From a checkpoint of a small image classifier: arch convnext.
Rows from block 4 of a small image classifier, named by matrix and row number. Rows with one number belong to one neuron. Each number is 500 + 40 x the weight over its row's rms, rounded and kept within 0 to 999. All counts start at 0. Numbers have three digits each.
After each neuron's rows are labels from the 100 images, of 14976, where the neuron reaches its highest value: "responds to" is what is common among them; "colour at peak" is the nearest of a few named colours to the mean colour under the peak. Only what is clearly more common there than usual is listed. The data: numbers of one to four digits printed on busy colour backdrops. In brackets: how many of the 100, against the usual share in percent.
# fc1: MLP up (model.blocks.4.mlp.fc1.weight, 512x128), inputs 0-127
# fc2: MLP down (model.blocks.4.mlp.fc2.weight, 128x512, transposed), outputs 0-127

fc1.163:462552539504500510613456514526423436529574484550521496524518447523519543509503503441451514435515557569566505524504479465535499498514478521456482534557528516510445569542461527490496540441461469463450549514495475539467417536533560531528576547478471492477498429482549470452470473467536487455443522528601467505489482463446430463476452517581487541568505493491485458482454494456510484495464
fc2.163:528478495512444431545488482527468548515544536528479461530487485448443515516485512465505525467489526453501439453529494519540444441529477464490472520466592522426475517463477519500500489623566526533558510451502471509526474518420465500461490495475545463534438498558556507458551462463525438484454446517460508511464474500556503529393500505499521510554483475554560432496450495465454390576486
responds to: length: one (68 vs 24.6); red ink (36 vs 8.4)
colour at peak: pink (42 vs 18.8)

fc1.282:450526556496499554552585500508460483575481520464468477474503482472474542517492525496557521484483507572525524468443575461502440549576506568550475484500540544536542467533491607492480609538437504469490481487463498584479477458540566500536514520474514457505561417523580482480493484453482507503464481610488492540476515450479473445438478493498527495552506487484533503481515568457538452498462
fc2.282:486510490525485496479510512469436521511510509486537493456527506470468540500566481455516527536549507515479478450462591523504513530500515501543502524457611445409511503444473550493522484484444441503526537453510537544480521549499441466416487528455482442554488483490488501542538548535481497484527504507476552510542492488501499512419494461498502544512518515542485540472504499464493270554534
responds to: length: two (88 vs 25.2); red ink (26 vs 8.4)
colour at peak: pink (42 vs 18.8)

fc1.43:508512509481492556466508509404537583505495462530412548500495577497429525554450513494523450555492557464473538497518458505506548496510538510455535462486445509535616497459499455480579478433558518544488531496530458504500518434494541529460495481618493480437446531511430535534494507572471512560476525498489449494501472446450420485527512503500483482455559513473494447437536519514517512444524
fc2.43:529496519497517539460473546531463481456461516488495497439486469549495535528531476524511497507566498511503553464501499473429518510490576554478450530540451512506486537503484499496452502437516476478436461451475555571395479434526517577510490508435460562480555483469507459503451507518519480599472521479520458452530510563474556503495534515463463469469497516518405566479537470551573373578533
responds to: length: one (73 vs 24.6)
colour at peak: brown (54 vs 26.3)

fc1.227:576514428517480477440499496451544487483533461475564503578479474511542530591545486487476499433447467496534528507536539479470532488550594520507579554543478458439497497505431487455462467534524503516461494512536572509530452535474440545531478463527471524422478510497512492559482501479484524555522462495496493427455485460472480542544531389579526441551492512556417472480506478485452492559516
fc2.227:494501469508454588509485574455524461444463437519474486516447462548497585524455480498474465420460459475507506592509588485466471496534489519500467508519508545499493526529465493471532581501511551523565445550525480405457479464472532519503532504428466488489500498543508492565492518501483533464524515447541510514551518552515465470581514527583464422483484527478472542551446523494462416408462
responds to: on a plate (88 vs 40.3)
colour at peak: grey (61 vs 27.4)

fc1.369:482507584487486526592534491525481498602486484499485513481524477482459502502499560458579552554502464534528533423498531508518509513533481511567513511476495623562463453483489508509554563497492491467495566517432486540458562461518622512463490452507528450491528446519567496463474466501509464470458486569475475482492517408477510451478527557463535496544502557454542521465474544481520423520528
fc2.369:525514523537477507472417512508480540500489486462487464531493488541534534479485496575514492464520527536461504501568542517421489554522554466478544466533536501416523472523507503495526549510457473490525487451500471503425537476467508476457541583509482472510535507513492472545579494497524486516527496486553526475480559536504471542512451457480464479536550456457512474498468508469540258543540
responds to: length: three (73 vs 25)
colour at peak: black (34 vs 14.1)

fc1.420:587490519474466478528473496460484564501524446472521536553446550471556546524503467492478483459486463457479526542508432538475500443461506565494536535506450434475623475423468409468526450506545473519508512493510556510599489540490426504467519506511493542531426581512421525488532534539495530545446558489505460477497470482518488552578545468540436478494550516494438460467537490508468488472507
fc2.420:516560517512557528504528500480488472464496509505468515484482506596549536474471495478477523458473454500521471508468602470496533463476568483465475466489395493497482448518501551497446537537496471561513463525519465479410511486513547540499470502377512535513481525511478514512504505487471498561462469485467509529619496550451577521498548477498520453472487516468533464534526507603542351478519
responds to: length: two (57 vs 25.2); red ink (39 vs 8.4)
colour at peak: grey (59 vs 27.4)

fc1.40:490424487456526500423512506422532548496416541512463470446487543504412507524493507554543451562493506517470512467506524496482446513517502530508530451480563505487468483479539475575442455489545501492500455466505538461461569475506497424477455455503526527489505567462429524589521513512496546543498476542423481456467543503469587484402514518427502472444425552504485514532543507559483521502573
fc2.40:500524456575479541540549482514515453465498456555486591508503493451507574495495501439500374486479489509514467540480526532565534473587590546623548474463579479500527511522480490525519510520524455563528465493518541417498459530437538524525499535452546491554454480519533486512439487498508505474530470510503512475522444520508483529470554564511568426521506501484457561532480508451496428507494
responds to: length: three (61 vs 25)
colour at peak: brown (55 vs 26.3)

fc1.165:561490491516473471425511519433516448478478495498554491535452544500530494546563517506526422423499436507515554469505558462479481481530609461520579517502480471418518504498519504498424514523512528475439496493583545531512498544537416556536459467479494493527533469560498509536554424481495553499510479490484477457431469479435510503541523444505467456541448468577515409541526490463494515578517
fc2.165:495474490516487596524474531499530463505428472523456528511471468523439560532431507528480491423488428487522514612548543503468477502481499456493523505525454502540548486583470493467556557490509517500543475517468496454457488471489546510485540453477497527428496496539505504509448484501530593447536541452584510501551579550501467490564463473536445436518490531492506544516417500463491438401437
responds to: length: one (100 vs 24.6); on a plate (76 vs 40.3); last digit: 1 (42 vs 9.9); first digit: 1 (42 vs 10.1)
colour at peak: grey (56 vs 27.4)

fc1.47:538433545514443452545442505456473559574549452560535527516482549532537523541488510489478571491480503431516518540475457553459520434509516538512554549593456496528555484457466474424551497510540478538489522549462522561532468539446491549493531506481458536493424535572427474512508491548516496505454602480551518493457457431454486530528553489557430464494494512494496500430475532511504451502497
fc2.47:504502483519494485486524480464493500480541475494485498563520545499526510482518473470502465461446503448550483522510569470528495416565542503493562470513486513466445493509473510490419539554542541530522502506442477491440537495454508479538500481446480515554516534526492514493586496456510520546510423473431499551464401516501490503486549542447540500501498521499511454500492489580525277551513
responds to: length: two (67 vs 25.2); the digit 1 (46 vs 22.5); first digit: 1 (34 vs 10.1); orange ink (25 vs 8.4)
colour at peak: brown (56 vs 26.3)

fc1.413:516497479498483491534524452501481450566544551435509492553529482488562556524470533459508536451481544487500550549427504485501487538574496540514461509525511465487496522563498563474470579550403471496484430557534583577501403530490498513587545554493516518504514479529581473516503528449517505475504492544525483535454532434399448467481515502562474471541459471500519487482480503449535482416454
fc2.413:497507511557447462528544519499463496504528470508559561475506495447462489509523465458513494567491484501471460462452590521527520446545528503588500481494570429473513510455504551510502516501486423502494480497481544518605499550424474527475531501392513460558467536501536501470542536528449471512473468495439549531524453547512514508430568503464578554526496493487469513504457497474509368589506
responds to: on a plate (72 vs 40.3); length: three (69 vs 25)
colour at peak: grey (55 vs 27.4)

fc1.497:557522442520476511445523554461538492440537532548540554590458481487518564518532472474469491389522443549542571488488503474480508471557598465482514492541472452466421544494534489450442476535506487462474489494555484535480458538503459540515519450517491499507528466494447430548559463539460552481538436480514488528488460494466458571547511453478518445599526463510542456494520435492513513558486
fc2.497:489496463537499517500496498492482452503467475572434532508475430524415555511435496474470455390499479466551539583551536524519468488458487456559496497515502529528566488571516460469547554547563514543575484514503502439457522451458536547526559497467520527437462531550534483531479443517512520469531458496557489494520509557533484486521464548533484423573471508451505553491433531455473452454420
responds to: on a plate (86 vs 40.3); length: four (79 vs 25.2)
colour at peak: grey (68 vs 27.4)

fc1.371:483479507515499566492456529480529525531514448562480487480514509521462469544492523452485513521434463504495531500560486551496539440473539545477540513562456516542501520462489455481570439435586507519521577492513450470506602489460532502420464445571491449443436557472416534500512503586506492539515602441502455518513443479449495472558551516515467573501513490470461480491512594504487497476514
fc2.371:528468526488525482497498513548518502472494489535473508524483494533535473481475515487480522441454532465501541493547536493455474440525583528482490553567488517514473505521519462501496512507554515481527437436483498555443469455509536530565584510429481576505554522524524487444459482487541503602525503421512488498518491537510572510492551505471491515486489549502529424496504479492517275523535
responds to: length: two (81 vs 25.2); orange ink (33 vs 8.4)
colour at peak: brown (57 vs 26.3)

fc1.18:573568496520443522512538470530517575485505484507521501548451496499483507544476460521472511493477434444531544510523494461489524464513538520465454493542465485527638441480464486424558477540523473579506491495535527514532486571475493542529502488540394500480437534483437490535507503547505447542462512497495480514525434471525416565562472475536485539477604495521512393460540474507545479529516
fc2.18:461498493456513561513458512458464490493451475484423501522484497578511578528482481505465537384478454480598494525499543509434503498491517488467501480450425518483455500556509502491507525468544517545517461600482483484368470387543556537520523470472474570418507554517523506524510445499500495502469520463542524499520544522471471507568460470504446479470497510493506446496495511570514415472475
responds to: length: four (61 vs 25.2)
colour at peak: brown (55 vs 26.3)

fc1.205:524490484487481489477515503443497509467525407488516506516412503512527503475514464509482505435498471476507437506513501502525522486442493531456441538560446407504699485493482494440477534545455472542521543515512540469588446562500432514550497519465487488507487479509508420499497530507517465539525499489534440500517448558540519540540540452537458518469563477515454497552519430496543559513474
fc2.205:527496559467512541502474475468497492557413534476437542548499431595520551471438483578463504452530464542479519531499570492477537551438537455503471466516387509500511475554537503498504570531502487445508424539509443490423482441498578523488488497432534566482553476516500464498571447526504503551470511490545520522534558576515471496539493499522482518474534498488483475528435514578526449461488
responds to: length: four (91 vs 25.2); purple ink (26 vs 8.2)
colour at peak: grey (59 vs 27.4)

fc1.474:514420444448484500416491528367556427491476452452559485519510533521552513491531509474516509416470509529471487507503536482485469562529529539466525502526478426486446518518515519519438535548488521428456499514526524470487504478541425526527473478474531527484539505564551485573536469446472565504523468463511483449525553487492549536535515400481526470593458480488427476522499500432435536525502
fc2.474:504470448483502597529499510488540451503445505549442572533507457560414592527440513484468509402490497483542487550498579521489445461536492474516499540504479507545548503514502491495516565517530518494554470578517495444463475472502540544549550482448510545459509548532517489497454498486546545447558523466570474524553491610470460501536487523497466424488478519465444498496465511469446441431452
responds to: length: three (75 vs 25); red ink (25 vs 8.4)
colour at peak: grey (64 vs 27.4)

fc1.1:553463455528484459450453591412507529516504481519550490588539505510556455497507480477466511477484484541537517475492479519468478456518515443518607497494472450456446570513486504498409480529568600467475457507502526490510486524514404494498504539559554516531475473554426528541515494465483598503505509516470519475445509450435492534466487463431516440531430539535477482450534540495458503540535
fc2.1:471484488472457544513502467525522475458470482507432528535497445517494574463442485470476560413497459536495463564591603450510485556526509446509499515496455510514560488519449516523512475522549516487511437541478487461474478466521601493465522498465470571480526521515472488483442454452540522466444555435567540547468552528506485494533421476469444452473486488490476509531452525453480414395473
responds to: on a plate (69 vs 40.3); length: two (54 vs 25.2)
colour at peak: grey (55 vs 27.4)

fc1.100:502503514434501583489511511487554504502402520535501473466534484530485497547480552503530528506535508537498468481508582475437492557527457587444427434436515516493447495467534484496398465468556535453475473430511490424527567479506511439441478494529540520474527496438489501505527494474534503519475418510481428512544566492560520498521583454399511520501537547508428524486485485515484569490494
fc2.100:478433449489499529479550530494540421485499466525505606448482498464473521504497532495468455540462561467545442496434500543518500408589501514536517436483568506547538538458461512532556517531547483556532485485522568476488472521491512430536526448494513461571431533486548491528490550562470515454504465456452521509558438474469482492497585540529572534523497569512515469477527482514443413518502
responds to: length: four (72 vs 25.2)
colour at peak: grey (57 vs 27.4)

fc1.307:539517525452483543474510545433512552487483535492578526528509494470477488533549473457574546461538460584540531482472526463501472505559532456398537492438495499455422522484588503487493508521515470396475447494540516476483482550499442541502544457541546439535524443542463474499530426526560537449482512479549461469475483518494455579505503497442518443531471458555569488524537453500544527559482
fc2.307:481538421516515471512497495499478438558460432517497515468447510476456590482445464467473497468464442470558466543523425529550484467529442439560515531457541535486567482559515467527571532525518521550546502472501553496410525472471503524510519467512498505408440527540510495478441476583510524459545505461538520487550516490486461519520425515497454383539425511453512490531516523470456503434480
responds to: length: one (86 vs 24.6); on a plate (74 vs 40.3); last digit: 1 (28 vs 9.9); first digit: 1 (28 vs 10.1)
colour at peak: grey (61 vs 27.4)

fc1.30:562489534488510480485518547435521526486448530533547558562470527501475515500552483462505523454568482536531508465503523486495465509515540454447550488437480471476368445486522489478524504519480537411481469494531542485441524523522437559519490453520544414565518458531461457485569409501523519457486470460506493463478482547481484554484464477424521478528432448559580421548501467504513527567477
fc2.30:507495411516496494507502465514510459530421488521463522476472487496459573500432475484451461463484460467570482543522432553530494441513471463525471514446541561487550500552505486502517498531526532576537526506495567442405495493457530550503505467477525547391456546553544478472455436544575539453520513467532499512549492500498488474524426515482446431580470488471498531523474518440454554432448
responds to: length: one (83 vs 24.6)
colour at peak: grey (61 vs 27.4)

fc1.259:492512472451553488582466533513495468461566538560555499515492476509543549509508481441389490414549523579553556523458489473532497530546549491477472517557463521450376561533521491424468544458461462458524495516514421497485475534468504518508565511496519542435488469474515438514506477497481520436461484493560481524518506478502434575542462523504531542558495473483482461460469446473510535532435
fc2.259:500484474542473499542552475512511479516539525577480522481541465463412523524486448428506439447430546439545494496507526533584501425543509488570452523513541534490519545470518480514500540574556505572563515494493514467541509529412492542538541463429528474501417540545541493463519464489506470515534401551480494508484448514546507515410556542538583483572493503489500508500459514489457471510458
responds to: length: four (86 vs 25.2)
colour at peak: brown (54 vs 26.3)

fc1.101:476463453489558455461428502467513549471536487499468505546503491470509482440483453451510542535539571477463429546465422512498510412447467502434500535530498487520545576534527511549469467494539485544567455531496553448530490508487461480487576495487476516490462576505450468546488591491449514527574478492511535503517429526609577506499493552538452485456538466481467601521501450516477507482507
fc2.101:469486566462527461501519498541462534487507514411562506488524497536551475488544544520539545570543509537399527481416502458445501545435566506487485517514459468529478509497525528500501494446416473452424523466484459520509538500518457493428464498504501483535516398433425490521504547505429479582487494559483480494529532503496488485464492440510519566437501532513494485514564497612552501535564
responds to: length: three (76 vs 25)
colour at peak: brown (60 vs 26.3)

fc1.397:568479502444546520505488489413491447476414478541519446498543506511501502493489519475495553461487438587509450484554540438498471547540483510488481494551547552527346541523503501530426518456524507444486465452526429463517474488544526490470494475500545507489533461466514504542491480472546594493475482466509449500543559478535543512465562436459547540496426556543442535496443506474501542538479
fc2.397:456461467548506527541500521497558434492490526531503527487467487502429514559494465438510546453422608413569488435494537558536484401533489503475507533454465559506580473473461507516503531544569448575560524540532519501506471546476460499492503466418527459489460518534562496465482492522533470448552459482473551544522447527452431530470527497496504461499495566500534431528536477474468449496501
responds to: length: four (52 vs 25.2)
colour at peak: grey (57 vs 27.4)

fc1.296:481491454477488530503492514491507527472453544503432543509510481512456502472438526473537553524498595481427580563486504490515503501503438479449509512454590491470484533569531534476460496504511460531565505565474522506415524414469558446533539515500495482492490520479468461541455569461483538500547462543501531555455498509574512508448444556486495468455475455408542519482579475515544571402513
fc2.296:493496494541462447523543528527487526516542515488581462485525527446518488491551480466536478561485545489423501432454466488485481499562531503522530501479555448500491554442479474515470480456445511516429515429495522550554507568498425472473431504524519455577476414439484504487461581507419500538505440526452507512524445517508490474426559476520561541432532504557501522510545499516553504583583
responds to: length: four (80 vs 25.2)
colour at peak: brown (57 vs 26.3)

fc1.400:475485530455511592465528519398548529508500419573439542417529504500389541537515540464505505528474527504470523512572496536490543478500518515477585500509454492500559490416491476484520500444551457521495550442514431523525565463524546504474476466585448419498464529496425550531506479555514462536504541496505455465524445456482479467540554544540498537510517501443489510499516559500541523463515
fc2.400:517492537478509480521455508510475502524480512500493489500482484522496495493495475500492502495576473481484509497494546502439502464480592548491447565576486525494445511481472514501454531506503477484474437390480530561447509447469501527538480546429460545501501508499515508489409522502522505583518499475525470471566500606484592485483547493491476562462517565522490482538519452551554318528566
responds to: on a plate (67 vs 40.3); length: three (65 vs 25)
colour at peak: brown (58 vs 26.3)

fc1.425:542447458502567484440499498377577492482445556513510502470516542490462567492502466518536409505500463542495487499490482470537427597540515508508500421460552448508400527497500454492443470511554499449495447484460554475454514469512472453492452449518559543480531530488483467494570497514482511503491460528472496478496619485456567515453480478444541466513462486491480447537541510538493549505550
fc2.425:462521447529509509483531523511542471486461495534456581516517446516458609501465492518489390434490504508518519529519562488524481481537532483630560509454517456513509470533473446537478529521531465520540478517478527418441498475454524514524525574447497519541493543486540484507459441513521529458507464536522480498529426542494491521476571633509496452501528506449446566518459482423484450508485
responds to: on a plate (74 vs 40.3); length: four (64 vs 25.2); the digit 8 (50 vs 23.3)
colour at peak: grey (56 vs 27.4)

fc1.52:535574464522452503437549480495524539464524452519486515499482467513460505503500476515485506511515479474534511464523522497519549468462509506452428495551496399529670477449512526429488482513496437605520569487582505454541498567489464523526482515505434471505492480495509448492504472528497443506551514508492501504558407537541433495554524474538467550472588534547524508504533484538564534541502
fc2.52:480488527429521501463403485468460522547418504452463466523529479568522533483463489554445532444525447535495562536511494515437490555404520462456489470521447559529472480553524492495560516462505491433480479544493464491398492406534547537473494501512471580418558489482498499476544443531502468521482549523554478494505561565461516508556413492490437520470526501513497502487482509571538474500496
responds to: length: four (95 vs 25.2); orange ink (26 vs 8.4)
colour at peak: brown (54 vs 26.3)

fc1.502:569493402477455465408479532460518470487525466496548510561552496497551512571562475463473502408472483518564482509531566480482530461547596489486544495542435431447492528518517511449471498532524541506454494508504534521546480535550379534499507450515489518438500519510508460595499482506441500528512479492525495445465494471488514520556501414506510466558478516537402465514488474484451516545512
fc2.502:484491501536461620524498555425498469479443426525486495540465450544465547518461475468501472449478496484503500547529576463443497517551505520491468558556442519556514518538465510518501593529507557486532419505515473422493532472475541525502518492470508552493520473513471503562464547495473544510554489489563517469565500617530461484530502487550490484445462539484460533543442512484478415413449
responds to: on a plate (81 vs 40.3); length: three (55 vs 25); red ink (26 vs 8.4)
colour at peak: grey (61 vs 27.4)

fc1.80:499486524459554476572484515510478465438540529563556509530491467499544572510515446470399505413583525573561527504494454460541469545541523498465486526523486495476369545531501497409473539464456483427527489535507446484479478554518487536492507486504550519452492479505510424519490471489510510428421471466536470511512537499519441570530456524520556536578494471480477473467451491512523546531467
fc2.80:505491442565504476519530478500508490511536508595484507490536497470436501475477478440505430462437527432553488486511504512575510421534524520585461515490528529490514562477522502503462505573556517590550519524498544494519505499405485554532496472442509488494403546531529485466518466489506496497537395547469520489496433498527517545406521575530558472584483476470487553477468487495440497542456
responds to: length: four (95 vs 25.2)
colour at peak: brown (63 vs 26.3)

fc1.493:499475439453567497455482525466539551436492503491475486527517502497500470464455451454524559531542601455453453527489501515530505420488461511448519546537520482499524587568522506535455476501515465584555474520505535457463514477502502486477573495467472490490452571509472470551465568492461519524582451493509532499495446525611557541470456558552493488438553496467461607513533460506484519462470
fc2.493:486471560477520499484499495493459524530494530401559485496491503507532465475559534505566561558528505514392528470409462469466518550483549519469462531516497501523485499479516523505510466433416488450421510439472468521522515508545475526427468484512473486533518373427427489494475547469434480559485503534493484497521533505486494473461504424512501558435519525531500501491552480576565523543588
responds to: length: four (76 vs 25.2); the digit 4 (49 vs 23)
colour at peak: brown (53 vs 26.3)

fc1.349:515552485496432490409555486475538536469515468530553523549425511540500529539507488480461471438500447528559569510547551462456496448491590509463530543529496449431586468488492485456477516552487469506474538510548532549518487579524459548547453487522433479504490476522463507540524459518533497507561461474527450480480435516467448504542502439541458519520540455582479405510495461482535508596494
fc2.349:508477487471480537495450516499516488518436468519459469556472457570467588513438493488486504403462469438537509581540576556472506502490525434475469466497480582496506460592463479483565560538512496531562442507509478441427494438504529490497540491454512560431493515578532528498515468511517506488496524456560531512541551540521467488569461489517465434536496488482545478528427508500469445421455
responds to: length: four (95 vs 25.2); on a plate (73 vs 40.3)
colour at peak: grey (63 vs 27.4)

fc1.312:484481427452504532526487491457497522463458534485457528514514515535461532479452514473505566543487632509450579576471491469517466510531463435420521516441560502443481534581534503455471468502512443533568456539478495488432501427444547488537507498476504486488488524512465514559505570441507514515539454577501522517464492524570498484480483578502462502466511454455549591470557505539523530450532
fc2.312:510500500528470474521569510533465502518514501468562471512518516453451483494522482498561537543494547495453503419434543519463440512580543525507507529534544470488504532449476466512446498497433483490431468427485510521541527534488454471511404501503527484560490435437479527495489598522437522526535459508449518484537461554502503478438550464493540548383567532552474490530542456533557501566587
responds to: length: three (59 vs 25)
colour at peak: brown (59 vs 26.3)

fc1.308:536523464452493525500468515446475510464526445526518488513496462501443440477499480487474514519565505474525411498477522467569536439447517526433467496513551382537642542507523520425420522469490439583538515544547495468497506508517520510508512506539434501470470488514513417548487503516533461523532520528491491459542405499577530503483501461524467526457521466543465521558518451513499578555491
fc2.308:497457577438526510492433487473463538511438512441487502511500462559562564454495489545486551487542433569422538552481501446406524581412507505459475478523456477533461469553550476509579506456462485429482462482480446520454510462567508467443510506500473528482552423474459495488496484518481501538490569492563465521544568543507478503506448457498448536453517516505504495518521489584531471449476
responds to: length: four (79 vs 25.2); orange ink (25 vs 8.4)
colour at peak: brown (71 vs 26.3)